Rows from block 3 of the text encoder, named by matrix and row number. Rows with one number belong to one attention dimension. Each number is 500 + 25 x the weight over its row's rms, rounded and kept within 0 to 999. All counts start at 0. Numbers have three digits each. After the name is the row's rms in percent of the matrix's.
# q: attention query, key and value (stacked) (text_encoder.blocks.3.attn.qkv.weight, 384x128, the q third), inputs 0-63
# k: attention query, key and value (stacked) (text_encoder.blocks.3.attn.qkv.weight, 384x128, the k third), inputs 0-63
q.11 105:505498444491517497500503476501521545477486447452506514528502496548459505488493493530500514502479518513508529510528501507495566517533481506510540498458483456484521492486496484516519524496489492
k.11 100:505491517531567525487530484490444479515498509521480442526456458471496495480507494528504533538497492493505467486504514501530490504519501533531472506484510505506477466502528493495472509490465542
q.12 086:536482483525468505452465537471504496491465495489487497507506503509492479461455479489500474532489470538492512504503520462525482504499489513510464477492528513477487484501470491503487496492545511
k.12 089:491506480498554498527470479501504477503522463502501489502518474524496454509491482487527507559514506475485497495467464477468508489460502501498495509536498529519498499544509499506498531502457496
q.13 098:462543528463506513485502463460454495501507462453522501525496498493511449508514501486523474520514468501484461460461499490459481523515467484529476496549474479493488461474514508532539491507525476
k.13 087:548527515527480522532492514509503481479540506539463477513497537511536509500461545517497486523535491473504491516541498491473511483517545445460520489523492504491499504520498519484514522544518483
q.14 110:535493473508468503530533506506486526518525473474483529488541469520518452492510470527448501491512538549511508489508509519451502522514525499474534505488442510490509475461479473476554526453508493
k.14 090:497476526509475490491487488534477488485474503479493491505482491496490522484495466457484514487418476479440490512482504492532496478435501477482464511549498520507546491521492542456486483495505473
q.15 089:540507508454487483476482502484517521511519464475523531520537559481484501452537515468553495460504492528515486465507547500461533487497529488531450506494481493513514512529513509462491530512514481
k.15 098:555517519470519492497501495477494478487508492493479512522509502544499477458481489506509471535508470502504520450468521485481432520541481486517491511517486487485507474503487492506523505537481511
q.16 110:503499490510513516549515481467499501502446489517499513481561553540484500528472462472508470466461507503504511497551483538440491510512514522512479521531532467524499542494492477493463451460505502
k.16 114:562497473463472500504474549512521471505513525499533487524498539466528502488518495544498506462478494488519476507516456508480437492491514479443458524454466498525503539505532535453478539465530476
q.17 089:509518518480503533488460492509504528547493485508496464457521464518529497467494458447482476467511516520515503530519476496521517571510510520467460510507477496490517524489558516518469450458517500
k.17 089:479523479512486507503510510515492521518488514458530472512511480483535491496472512506544481495482477529483527491476484447506432469528533455488515535480513544521479502521523502461492506489463494
q.18 098:523495504472482485465551518460483512528495483485488508513500443498503478506477476495471513511485503487496508473491486468512522468471507484447521497530524511457435489523458478488510517508492550
k.18 097:491475472491493476544483521484505508504504491452468530499495454462499471451507491468500485499502456482474518518543521493457506520449508507539492485507537444499509499523541545494509581515527484
q.19 091:490491513499487500499514502513451523473506525490496493435463531482482550501496500440486502533494513517526491491463493499498536501479503514537472525513510493506487497503506532505500450502471477
k.19 092:508471496480474493475526515504465501497505516527453505525475515501491468496504489507496487498576503479481505482458509483526535514505514546457513466489531484512535528479475518466489487465489488
q.20 102:498484519559438507508519514517477476508472467496500501467533471517498545460490522516462514448522478459491497499492492484502520507466524517470534472501477477514498500482489476475500502485547536
k.20 094:487525515493454512479494451513503499471539521539457488476475455484494510476478477480527536482489501515492518477476517454514544522498456490524484477488483507487495513498510507500522556577471503
q.21 093:528520521463500462495510475473545487482482468529511486483534489534526516549463505478527458489480478500496517472510503543485511462534517495480498511503520498528543515534517530488517521477473505
k.21 099:499504494517513483510536499549496493474502475496521536517460507484476517453495491534482434461493490514539499520483522501472469472498469435539480500507514521503543537537528499518515521484459496
q.22 119:519504519477509535535471481525539505486459499461478507524487530508519498515453473526527510519490529469499525534503497529490511490513499443512493500524521485467475528505495540516476483539497505
k.22 108:492512494505511480490524510514537505511521446484516496542507470481476508466461531479489502458498501510473446499521491489464529507464486470482491499517481528500513505474527481465495500458555526
q.23 102:473528520502490526496549485554538458489476491528475500494485530477455524556508455487492464452506482518518465489523492521502459528495509506483482547522508491490494494512473499514492463465514445
k.23 105:524466490518504491453525508466488526494517501505468465504517493468468500514495512461488488533502480513522455478500531535473486464457485523506450504512495547484483514492483497470463519470515494
q.24 101:474483509426490511475481486506497489498455483526489453492489506464545495506478530501493491460485531486503526494514476527538502536492457516505482478523469495523463542497472492452525482490511483
k.24 099:484502478458499473508475525454519499450512530496497471513526471507512523505574473495490504452457451504526464514476522503468495507500514505525514481490521497519483528504547475511518496528470492
q.25 117:496447524571455502483499482488527477509484528506496509521503516492485511493504491500506476468494494487478554523525543499533515482471481514492481514468512502469507494500478516530543510493496527
k.25 115:514526489518504504532510536508502489552520506509491499431510468556502507483463529504495531505519491517463547494475493486505524507524556502459507536505550495533445527501517507522503506476510532
q.26 093:495453520494487486467510506503479481519511509467505522517502545523488462471520512465565507490515529506462489493503523500508482459499482509503493447464459505490487501495499548507485525514457513
k.26 114:491515499470522489454495481460480506489487501544503507462499487472520483504514477472476437515485494458485514520504523513439555558549525530479498519493510515533541517497487520550541466483459502
q.27 114:477491521490489530522490506549505482500457514472484497484519534523514473481502459490512554483501507499519482521515492492467488478469500535490464509513460527498478527517551475491497479466500500
k.27 117:492497492510525530481488509477438478506450466440477469499505518477458487459423480479499525503459513478541447480508505494481500472531481489478499520495527506525533551484479505505452473476496510
q.28 089:515472530499506552496518553497486483511522471539515499477517495427483487501506508498519554484545547519483480511536459451499525487507456487462504476487495496494448525478532526495493482480500500
k.28 097:466486510496537460521449512494537527533494524463562519523515476515495510505501489479513499498458513494519520548461508490519486517476506462500514520495519517534483487537527557515555522529501521
q.29 107:484478477517458482484519512509511491491510480424498541510489506467504492475494511490477522497555483467489485488470517482495486483503519525570468482477488520504497489536492487515494522476511500
k.29 106:492475488450487519490527500476488477474524503517456474492472522487472557481472467491520536509518490521506515496497540498486492548492471536485543524488501527502499485476464520487474469505496511
q.30 100:474544519503522514514474485489528505513480497466482523536518482483483494455477485512476475493545466496506497509550514534516478456536494551491502453505493494505515493495499464500485505494541510
k.30 090:512556514531483490491514487461516517499515482488458469497509472510508519476500475531491528500493513473498502521504502507506472565474488461521501491453447514473515490504487542513516492510499511
q.31 101:525510527471505564487498497515503514491471495496515538492485515444515523466479484467496533501504496464504483470507491488494491496461487467492527433482510490484500511527489525552531532510502480
k.31 101:507487466510497480509491496516496512495527479477460474469512515529539525553509472501512473484547476516485462544502505484501477519485508525510483518544477497479468469482532503509489469499490513
q.32 128:476477505530526485457511516546507525541503514515519516502472490499482511500511514464485485500521490518502479510507516482504508526503534466517528494486464494503476508546509487481503460456507509
k.32 100:497465527533472531533498545503495544480488462498468552549504536526493525459487524516513551498463489483467455495497521505477498500464458466517496510471530532507549473522494521451490500498501472
q.33 098:482471496527500493493492463491479505496479497525473562492514487495537508504477540533521553536517531535527508563522537521505520493494530447457520510491495508453516511515548511498542471512475485
k.33 100:509476520512518479534528541528502534475506444497536489458430468531502481513556490517508480459470516522483482518493507472512548488471474483470491497512485507471534485512524509494507495504510487
q.34 102:522531533497537520505483533531485516522531521457498525472522512443492489482510492537510505506494494481465520506512488491517519524501503488488472465493479491481471485499538474485501444529483477
k.34 112:482484519542485535535521483473530499474480526519531508482523574536520466553506492490492493520522534538488504498509458482494467516494461479513504512497495471466515474483546498474481496469488487
q.35 098:494472470533502530503498487524483509491507531523510487468426521495494539511515504450532482478476479524461508482510475464536453491488444535544477487508528489493490494489520465475493510500518546
k.35 105:503477484520496470458533514482469515519526496491521488488502523512494508516537540484459569497491508470511498474504493476520515506477509483506497519484505531563444524514484519519514510448554498
q.36 074:522495469500482531509511498498512519521495539460549470489476458522473510503464486494475553484462521506527493509511514508516493470479498462484535506546500477545494461498530486448507530500497517
k.36 086:455502529498511476515493518499524519470514499502517472543490501502505492479531515496481498501495495522511514519498495531482561519489511499468493554517472490454481479516457503507532508455487533
q.37 101:487490528523513530493523524497502518461502505536533494533510501521521518534526511488492484480480475486498479496528503493513490494541464483512521472483512499527470471531505525493520497449495528
k.37 092:542561508483477496481520512539525476535519485504493542453514492479449460475495515492505508496498512440525492462486494518478491474537499471481490503443528537514509486509514534511495526528513531
q.38 120:530491456495520457483508501451491480517481492469516459527524538518480470499483504464531522537492444537507497484509496489473470493500468529473514456499534489492469478537495509493525542487481478
k.38 109:530518516468476513483459451488509468506487496504495494461535502528502544510491461477508476513510535511513517501532540502548476431519498492479485502536527490530473503511491498526534511509520491
q.39 105:522524466518508505489523520524525440477513509507507500555517444497471527534509522504486495465473522491495514477470479472510488479487520499492489499505517496514428505499495498515471510516522506
k.39 112:479480491478487526498490469484489473534492509502507505477477493509496530498503495470480482454504465541524487510490488516485501556478475518465531546488532476490444481485525570520504506500490512
q.40 097:490484503474522506514538484492474494518482477453490448511493542466518484520448517472466490494462524540478456518485515505479467497473536542496499510492472516528530557516488494444497519485499533
k.40 093:484469504440512486477526544509486491513511496516498522478456476520496550509508489468496494475542478548504521542507497544472501510508507490507470480510489512476519448497445521473505504518528507
q.41 102:519488510502495490527513531436472451482509513455533561530485522530483506495504489448484487489496471443481466489523511466464500514511488490498449509500518482489572487519530506542508499491538535
k.41 090:470495482509470480497504540493536506532495474503470448504513516504506522508530507532502533480514477517493541511534472527477501473508462561532496447457503501493517509518488525517542517477481474
q.42 101:502496516518472488487521490504513493501555545523511520490501519510455466497509517509539479449515531479501514492500501519477440460507475433524523502492440525496491485516517499516470482498474508
k.42 102:456507475514513539518494542474501512473543440510526498510508508482473475486530540536525471456502512497498500513543517466471514453489496491434490517550512524503485513497493511465501510473488514
q.43 103:516495525513527516502501485499486507511538456493477489504513462460529479502502458485487477535484502535519465526515471439497519490489525489442504514466540484488461534523506509498489481500475538
k.43 111:539529503488533472493517492524484504493455534483539535474493508530504485557532489500511491491542545474454568487492517499490505497506509499518532487520505506522478523505488558477505472478494496
q.44 089:499521487486528507489498527535481506493497480533477505536480507491493499475475499517532455494535471510449443544490485517510494546452497496477527518526516548489540463483507499510505551507471505
k.44 091:547476502503519413497540489514498454488536493532507556471450520532483519544480497498469513499524484513514505486460524481453518492493492523487489495493492507522504501523470528472494470539477497
q.45 103:473487477472488504560515536509504476484508521480490502521511554496527447470523513510476517477482483474464516512532512498524513506508482487509482520499520482538578499472511493499524495443509533
k.45 105:472519476460514494500463489494524506510482496490518469498498486470520494513522532516465514552456496539549516500490528489510505509508482492542476499450470510467496494510479497520539541524516491
q.46 087:492566511514454472471509535454492526510493538454495495477509503478482522470524499496479540482515477477498478488514507493459521501456494494520557510501457479542576493489533499506495483521497492
k.46 092:495491474507531524516553531483482495477494497499489428512520499539520491515484472495512521493541506439468501474460480461533526484560500497458483471490497494512446482492521520490463490484469487
q.47 114:528542485462445500515490504505546522512495479520526462476456459521517530496507510479511508489483471457456515500502451526475461498498506506490500497489514456499522537499522523468502537490457479
k.47 110:522475515498505437452502518471470474528452496480463495497503508519481489486451484499504487525487513497488472528522471510473491536494490486469528532510506506489531502475521503534477463459465550
q.48 116:491513507490489515533508505502486493512494522476469454501539531502543491492468508496483495497533416501517501470479487521519456508536485460515481533474557481503459506498482429525535528505486533
k.48 101:522492479513508514526490498492460445498513459484456518518491508462506532532526542560469512461541492517502519500499529460524515507495510480521489527493500501505497503465466526481508517499515520
q.49 098:470479455512516464455521443503541482488501486531514533506570504456475493489516499482471536484514521515482490498511512522480529463465496524476493491510481530478484497475464547499491486455545519
k.49 103:459476479495503441489506481478512512498551484520500440477492497494480555509538512466509509509508468519484479551459450514513495541474488504513535468502516482542498522499477540496498509477485490
q.50 099:502471475473482493518531500511504488474493553491536542500535537476536508491454510537451508489544551520506479462480473509450501472481500492477492474535492459495463542499522486501513529537504512
k.50 090:521515503508511515447480522524430529564499516499489498466489550484473532558506509526492511566483507508494501548485507501479533511463496484511536547483503489492477523466471500536522470491479462
q.51 102:540470466488502490552515491511532576487460450524470518494490543529493523478519502510466497523531512469471498530492454459500497504528531474474524510528515465496491490471514508475478509504519494
k.51 097:522523497470506514526464503523561517528522499475507476502499516506501529485468497435483492494450463460522496506507449491480527540465482469497480490511483496481510470487473493478471532499512457
q.52 085:513535505490492476483481489503538530520466532502475423491490489508535533500485505481483517437535507491474527464525515484511501461504505547517502500536516519492489542472503500566484519537504518
k.52 103:517511519529490488489510490470536533527487465481502523507472487511469501473528570476466472540502551545519493477499508505513508535511491497507494459457560526498477470480484554495505496469517497
q.53 097:450487521515505531459538504512502516486480533473479517444539522506487474486527510459515523508503508514470492484482505489532454492523451446509521485513460505461493492479564517525485503486516496
k.53 086:507509485478474523566483485522515460467527477472499499476509482463508489511498492510562505512495510480527557536476464504473518483502515506486478445502490486525477479498484488491463474495492466
q.54 118:508538523493501520494469447534506526504480528477488476496505476497496521522530497482512503477512477476486540537526536460487489471480523489504487500506478485505464467487483519487494512515498507
k.54 111:526469508525508490447535463462484502504482462454506510506510526544497511496520462514470515513543517545493495490495488526498484493505496494462472504496459530491551554552459471523510509516480503
q.55 107:500455472528454494477489514528507537517469487508481525503495591499508528498452476474496520508528523538536465506520499484474481486532458518506489538476522519483459527546503489491510466459507485
k.55 103:530473488488472485449485488477460475481472513456474498559496504509552480490492510538522503496475550465494500504488506442503540470509520477511489518468483492507457490499479550518531489489498545
q.56 092:447463497494490449479536487506458486523501540486516532485478513479510468540528496460531487499539503498481504559503485459536487507523516471520513524503448454506521515492482553506485462517473482
k.56 091:535491537484450482492537510480508518521525481488502531503458509492493531474476500487499509555472500500513510500497458480499490491543483504467517550496454484495470533469556467488510463471512495
q.57 099:517481501471462490509505485478485472513517538524502528524505486525477476483498523459470485517519503489465478503498482496501502513512521513498529531503514542526494496505493495579533531513491503
k.57 091:495518528445458514515500477528496487541452494524474530496493510528490506513511502503479528507517513579498534486472492500501457533507508491483504559497517454466466500534486478486476448484505490
q.58 103:545492518475496498455528541455451506496482499488480529538503504492520487454459524491451464489502486494494461495491481503518494476523540478493452512493505478520490487497468502516474507412483536
k.58 111:499508490502508476513475470502472540473529482455489521488487509471464516560538488491517492497502494480485479486528529484488540510445460496514521541473556512539547491526458515439505497520529491
q.59 091:510507495511491515474529452488487508532492454535525509447505483470475526493529508548480539496547488521492518487472497529495478498407508486433504499533496528494478526477517505496511516516490496
k.59 088:523470489489495529485491478499483485507549523466540514485476510512484514508475499468515477518489506484490496537484472517511524485512476477496539464536535497497437500512504470576468510529512510
q.60 100:542491498484478492470446521457499493504546526504496463513516507454490491471514509510474512503517467491486488540524467462488487477538506517430527501500500480508478493489446493443493497483490528
k.60 095:535504511510493521514483483508521507486518519458497538484505493478493481520528498458467516511525510535476482523473451521506493480456490500569479508505468530490513512475467547475512486497483495
q.61 089:527508525494514510487497483513520521492488456520474449457508523460485487500493522490498507460494504555478515482481483479495461523512517497449494513489479478462450477549488475515511487507532508
k.61 096:491518506531482492547498511500524505489493528501509489464559480495529510473493516503478484504493519479527481510496448530432512502496468542496492488475500472488451484541470511459484502519467513
q.62 089:493483555481482533489505485508491483554489530508532501476461504515505538494490509455497526496530502520451514506472486480533479444481523482457500539481486483533500499514465500496517491483527502
k.62 095:519534472504511514521488474479548533516504476503521526521515545524482508458498484502504498510447477490505458489524514528448517528505516475449505471539471527507499526532446507521496481556515460
q.63 102:469511469511507496481515552474513511510484496525558510473467533533488507494531496472471482496474475519521472530457472454533490554521491515519545513492460489507496458529525509508510484500527531
k.63 093:528521506525517500505512477514496502481466536481515521460485560519524493495552494507513523489526535482540516458530496529478468534524496515537452513507502496518496505507477495495491514458508455
q.64 097:476493485491484541447525519499461496499509532511521533531515511509486514495486519475533458478483565540522462520500509541497514526471540509488510490455515472466495523492525491485477533490488469
k.64 108:497464464505529494512486490517514511508522486554539462530532507503498475516478492473538511476479474556481513533453448493491461532474498486490527522500474501502518489512524491561529500517528502
q.65 099:495500458486489503486504506566493547507510513467526556494514514490489499540530501491496505449467505505507507528458483517499511521491484508480524537501467485527547501483553471528480497506463528
k.65 108:482446490469484496485509516504500501527548517511509491499502489510509439513472493484507514477530497485556482537506506519502492491496506489508503490508494487542444515511478484575519514505480509
q.66 090:525507467513511528514496492471504501532506509535515509482489556505528488510494473491522479484471475464505517499509548489465503491505520500464489506489480530497454488494537483486495529494525520
k.66 092:485482528503507475523488495488503527545531513541517496446554524513514474481494472519453473503522497481499544489498546490501526485494454520504506492522520536500492523478532542468515542488475486
q.67 096:497496484474473545500471529483479525499509510506532463526500518517496469476519474466472512513488488495534483489485475497492451511526535534503490485440457521521556502507460509489501487468473514
k.67 093:466483494503509471496504482507447490474490541481467517519482504510499479472528473548526515484517470507484563495477507523491489448488517522527485489526506529535486515534530468545538503507537458
q.68 097:547498539466493535499512494517501541492531554522548546494568511450503496500511490504526472498515499515518474492521499487522546501516498487484511499480457507526480474473519513513468508470458517
k.68 089:503511456464509485490498508545558513516529500513535481517486495495528500494497489488514510497504516509512475554485495480509498497464496483497520513528492523544510475528551500471462463498495510
q.69 101:536466499528486492495532507498510513550502548449481497483519498516507490532482487486457540483495462470486484507472513537496473531537493484476503531474494458535516532538473510555499480484449490
k.69 091:500461525480523534447463508447509523497491480507497472534457509540519508471518493520512497507504501496484536509502463496481464473538540513498499507480457508508467498498509396527514466513483508
q.70 104:450477522484485523529463506519485512481474561505496488507511498500496524479481495486501524542493434475474494507510487501558487488526461473490499510487488527525517462495530513467508496461493507
k.70 113:522461474540491458500508507500497531514520527466550494519531488494543525493528523505499526471516476523516506528495474472504541476489496547532512517521482489514493497538498444481476488531488522
q.71 087:478478477522480514530548497488479517509493481512519494499527485541513512470479542494554511534522493461540509535498519476524489494496515478482475509511512437493533525507492498552491539486489503
k.71 100:471478517490503499496453521535502495472473533511479519479508477467480478546500514459475543498480509508519506485478496548505500516471480469483501486464515455493457549555454463486512537528515468
q.72 091:460516471516494501556475480472490522465486574485476525523495482488517506494517476470492501498513491488490466518479497477471466483467529479513517501487493433512489499503508494527479483528499504
k.72 101:530494507497480527429579535513533462535492478480493456494517512513559474497485469509507467460516506507502501464520479459519558478506520515510483498490491517530514479497476489496470481537500472
q.73 109:509492516521505505470503468473499502439519540512513512520539482505537479478510483487523516489494547486512469478483486506477482490505537499456485463477517526527504518490476487445482506491505517
k.73 102:470519504470528518509481545494469495489500482497484492526494508489490501530494471477555470514498500459478494548474498477519473473485496485459456477479516495495491512515501522477513548475520475
q.74 096:528490486485520501515518514526523493447497502519502482483507490498529509493558446528499530541489485526478463537485458467483488474500488510436453546495449474473462483502518496461505526496507512
k.74 086:517508515509487483483511454473464516499514518507506550518501498473546513505500519500485455487512558473492502496502521498511505495520523498528518513514499447509468446508506505470493460495512545
q.75 097:488512501532522448448488501492508486485502516515486561542507517514540520514484476514505493531490515449521507476509525468446485524497510551499463523525550511496504488525484485473442529487514531
k.75 089:480540540492502515503526508456492512479493541492531515531478466482449541465481528523466508516541506537493508530508486463492523497518514475500510493496539475527535486520534531474489498542453529
q.76 087:525453515462506498502452476494496481489508506427463497566508493521490508437528479519515545502482529506500468484506536514476494460484471538501504504458519534508508533495494483471500475497477500
k.76 098:495526505497530548515523501492506493502549524493477519483552507491469504515495522471495525500494498463499508572491499495510518517521507461507489536480487536480501515527464501530530491540481488
q.77 104:537524493534521558512508483498487484480501499522490440490506494504530516468470481536488534569509503541513489453533498507468496492519500527490505451540490504480505521500525483486485509484533510
k.77 101:486472558483523453511426502538497518503516504528476532519528544439471528507517501452498484512466468494473538494458477492488478510516500527499527530539512515532526504531539557462528471469517496
q.78 099:474479501518550490483502484473533458502481481474484469497501427468511494512538519534477467550504497510517470527490486517508495465518516474536475449459487467504495480465529501500519561536526481
k.78 105:536471501488501483428491486453504486514500549510476485519521506506488499508473505482473523507534561544483492507491506504481540453545516475516488491504505489517522479468479505558528494513489501
q.79 095:532491509477528540518538509511521490504505521541511474514500464521529498512504479527482484538510485470453513449508494540517531488497509515491431503481483498470443492469527473513501483500500515
k.79 092:492518488466499492486460484485527512493482485480492482537532495517489535478445495490466495516486514524456504510475499497526500487482512486509490503537444503531532489504532512479497485452522519
q.80 092:503496517541494526514492501467510448499501498522480529483510511462512486471502556489528487463510491544495481524502530488484503489509478531510474520529495524510530528474501490499522504462517488
k.80 095:479527519516503501532474474462491497510495520486525503533520474534528504493521471453501488490508490469515501486504500483499511493442512503518493466472535484493464503502506508518475552480484512
q.81 104:508537523515464460541512475504442474497476495494468496502549499451469518543515451522523500530543487518510552531528504511529491518538508499488538508486486518478508515486519510471463458487453480
k.81 107:510455505509483511474460490493478499482483510517528533523547511516529476475496480544537485471523493512489509515512491441475492472456511485478525506549516513479497477530544534467483451488502507
q.82 094:492489471494523512441490490489534522476529503505522513533458540492504493476509531519532484503464495509487484532457533499492489501480551500512486491495482516483523500445480492508495515469488528
k.82 095:495522482503490504495511482502470520546507470537547470502469490511511532534516515469541524479450498538510467488517483465510516489458537487498510487488456467470482496516487457513460511551527501
q.83 098:489485484472506521520528553481464522513453492529519525514455513499526520534505443530462527514486475462493516516502490525460522479463500464537468514502472509496495521482494459525510521522533475
k.83 102:502483530497508502474492522457518516486494492548455513452523526513489510444481483490503508499468467521532503480488549559496514491536510471510464450512526494520470512505531524482465483473491473
q.84 099:556507475519491528517511518464519468489489524514489500507476478517517483525470464538560468463474518520497505489470536545500503473471479495496488492521531501487482491528502477492522447471499491
k.84 089:526532492523486507510518487494498484534492493481528530452561474455507494500503527446505476486539508468524526482473478535492473506475497505517503487508495498523533472495553500540514537536497482
q.85 096:480451475484457510453538530495481476517501527510465467474482497481490475491499494473512519487507502524502520517552461559502500533451523469498483497530518531541545525513508467473478482535487508
k.85 101:528528495502520539487477485468490533513533495533496467507526540449504529509482506483530507502452438490524479521533515479476517534498487503525504500474500514548477489526518489533445490453475485
q.86 092:479511470523466517528491528518509496481451520495478524495507499465435521526524520474496474522512497507492545479451490501471489539505500501488539475518488491524471443500506519568528507467499508
k.86 095:481535537495495471498450460506480480515441516503528484493500519470482470480504524519514491559518497461541496485479500519517472453495505463505491480506525503485473476516529513507490510471544432
q.87 097:490470455539468492535474486486472460534511533502510485553513501523491511557529534485516511557562478504507493506468497531478486540487475517510489502520501486533546509503488506520491516487481461
k.87 093:503451515480527513518483483480469522464512527498497557513496438495543500448476427530503473485512504472478537459532516473498477498511495483467465514527499507491504503481518486497496514488510490
q.88 094:507457493500488497468532486486465480490493555493488508534497524494482480478511515508526495461469501528531460484524549529457483526448520507519495470505547539480493468532506520568506478531479455
k.88 096:507470487483493492462497474478492499556459472547458465493522477497525514504437482467528499488539491503494500502540535514473507471528471479503547554507495464505506492492512503556466491517486507
q.89 114:512543489528502502506496493483517472537482473531497481488506504479490518487480479485521469520505530472535565521534499482522488489501515491454483504481499490484513525487449527516480481495502491
k.89 111:506469457536505528535508533534532458502517504477486491482482531495462484469524539495540516490497497508480482508435508494472494520519470517510516466527517509504511478480507542476479497493466513
q.90 088:545545511475517511523495525554504466494529508513511512492520497499538546516521493498478463474464488501449434494515442513495471493519500490529499491520478534470473481525494483474528493478499496
k.90 095:526505472531516513510452492499487466474520532523519458462542502481474534479522525457515454557486501523490497471502558542514501515492524487543494463489519519554475514466518486526509489540518490
q.91 088:472486483479545527507489518479514483514496496487509480510497482508487497515507540457541541491470493522523434541461512544468465493520496510456479497493484455509546528504459528493461512481493502
k.91 094:503488530522511516537466475499472482527490518493498491521484506503515492462483484469494570516501536462516510502515479489504488453524521552507465512507505444515486516461500482490502497494539511
q.92 098:514520512481502499519534493499487510472541497450515510489489469511497517531499513524472500508473484479498496505483510507466535517469491525508473517583503510474501542473478500540513506444522516
k.92 104:496511533482530477501475496462527543470483516492496494493508499493532508479482481508522481507475502481499477482503471470476494539509538488585463497511489467514544502500516523526528513456468536
q.93 108:540514525513497487467541458480527483486555520540453548503484506508471483483508503528496491502469481500509526500528492481496491479484483523523463481525526564488505531534494449494473515480515482
k.93 101:500528487507531502519498515519467542520526494456511530480498487475447474485509495480509534504508490527482493513496518536547537515489495511526530476488477474507535512469544509488472457550515530
q.94 103:450526524513513522482526511520496521509469461519534499517535497482483569522463463484521542466463477480501503538553465494491526502500516485523527492474479449519482489496495490520496520530474497
k.94 105:471458495506513524458501528486521552453495519527503528486483503516542449522480498477463492543506509481513508484495528479473451497470490484483451503484530525477497537504568502531515499464507502
q.95 099:505471495459484516509493529479541474517510503510549498525474484517535488498567524521453498505516478507503491515517482502475498504478497518482472543481526495485478490545459467473519513459482523
k.95 104:476501500486511487522458503453489453478502497490520530526474524504490493507454469455450500545503536496480514498447513487537514489490518475507492511526486497477531500512549479525506527543507508
q.96 106:493507491491461487502480495452454513495535520484503519505472510478494521482505531478476463490452482493502504499490514525518488498518513498544537593459471474477500500476517524499538522501504514
k.96 102:491511484470543547476553471496470467498504469501500498471493510471495480499515470496493442520517495497550488523533512492473509482507506527503485495498475473547476511476514456475491482508506501
q.97 101:511532543528521492537449490496493471473522472484489508516536568529505479451481484491530520521486498490496507462493486537472500458450506509446472518521470464485508508515489473473481514512516494
k.97 111:513491488494496472517490502488515488522515513492518510481502516524471509536501560471438536473530457505483483493537541444570539468511548543477491505437499499539514452526466467492532516462506517
q.98 099:469525520538487537493518481465530485518512454461480503526520500508478514505510472591502481527461508499515502475520525493507520506516553521548503475511505507470514456512503492471515516509533438
k.98 101:481483473479498479468511514509487521524549507509533540461475494544568463487537527440469541484464552486505482496494531507502477523485529514488517530491487492476492494541497491475527497469490475
q.99 093:491465484513505505497521464507463482480503483521486507515511525458472486546453524528504474497509505478532532519502528524519516491501479526494515510531474473505476519478498503496495492508502527
k.99 103:497533507469514457485500517489509500544521539514495509484540514497476453513471472453529543519516492503489468490502510522502520469526532555437516499466463448523514533506513488501537542506500478
q.100 112:506472480517475509484481528484518488522492453500512533475471517506532483487496489524486506488474599497510488513494459520498530493474521477510522510511469521509478527518467494504504511490496514
k.100 100:500510491509469494466528518529505516519491572480534468480493530499533519512512515506498479516473514528501494550544477510493501516504529509540526517517553528458505501548513485506462499462512509
q.101 097:473494469448513537500502512525546499523490485496483504542493456455487439508497494515481503509557487506482483507486511501527511524518533516505475506486501464496475496469479505458455489473501490
k.101 100:509501518503517494466493521482500504509515510509515531524493527498477558496444495510503488507456481507507443473482472523526498487473450517506492508497483475493500466510515515529507512502501471
q.102 109:502512512474539478492507501503491526484462471544495528497542515545470493491506496475510492499539501517475510527499489533529548525460480486518484481540524470532465509529483547501532506470464491
k.102 105:462498557488513524492478451494493564505490492475534504472497538500493480521484553481513468509463510496497460511504519513512491508497556502494484570491503498464538489473535505503515531513509486
q.103 087:507536519510521456534479510471488520510496498522487535507503489509492551477487472502497567512528472481492481509477556484496499498498471503503527466535468490524503464520518528488534505479475517
k.103 094:493520506429486521511484522527459514512524468481525529499455471481486456492480498478511506495499499534519440474535527476483450498466544490447503533514484511508523491525486494549474511492525496
q.104 102:503518520487485479540509496512478490542509458473511491491538459509522497498485517527478501532476542456487479476473513463498489495507535493502530434474495552530505512498495467493462509511507518
k.104 099:542473440477505479503482490492517493477488507536514471508522470503511519497520571478520504488527544520526497522483480498520472471502484499523465442501522503526501547498557533477474502548474498
q.105 099:490540527489513467527512500512502487474486517470516488479488528483517512499457463480507516469493516506557526457516474484470506493483491482581472506495524522501501508489512486465497476498524519
k.105 108:530480532499460487508493515451469470516534505502486504505497539513496478481494491522481473564490500462542509480541516479498475481532509502529497526509480500498511458499488503508462461497491515
q.106 097:485532485442523515487506509455509531485447483448492515514510480501511489474506547552514478526515550502503481517504491494495481459416532463536491484505465479455469518538475491474475514508493499
k.106 106:517516491421497511435499492489503538468479504527513501498500492544460513498470484493501515505486523502474477529494540508511508482498524504494516499497498481498509508540478486521525561531464489
q.107 106:546484522475494502502487533467450493521555508486479561511544532518478487499520495489498501517510509472545479537481489510492502502526496513490508518469497507494498508511462486456462498499510476
k.107 105:511504443516482470523480523454518500497523499503528470482471517486547520542478501491499498480497485500493523507522468470570514493514490519481497495488518487543486489519516467472506458490472547
q.108 103:471491520486451490466491485529518555481491484493467471512524468506489546484540558533522502472483493454518515492508507515498521518470498501497549490521501549466502452502512504480518481452474497
k.108 101:543509482479519484483472546508546506473462497513493478473480504485506500495477475500529533492477494485494525476545496530485518460515450518498475491511462507481514536499581491497485511489501507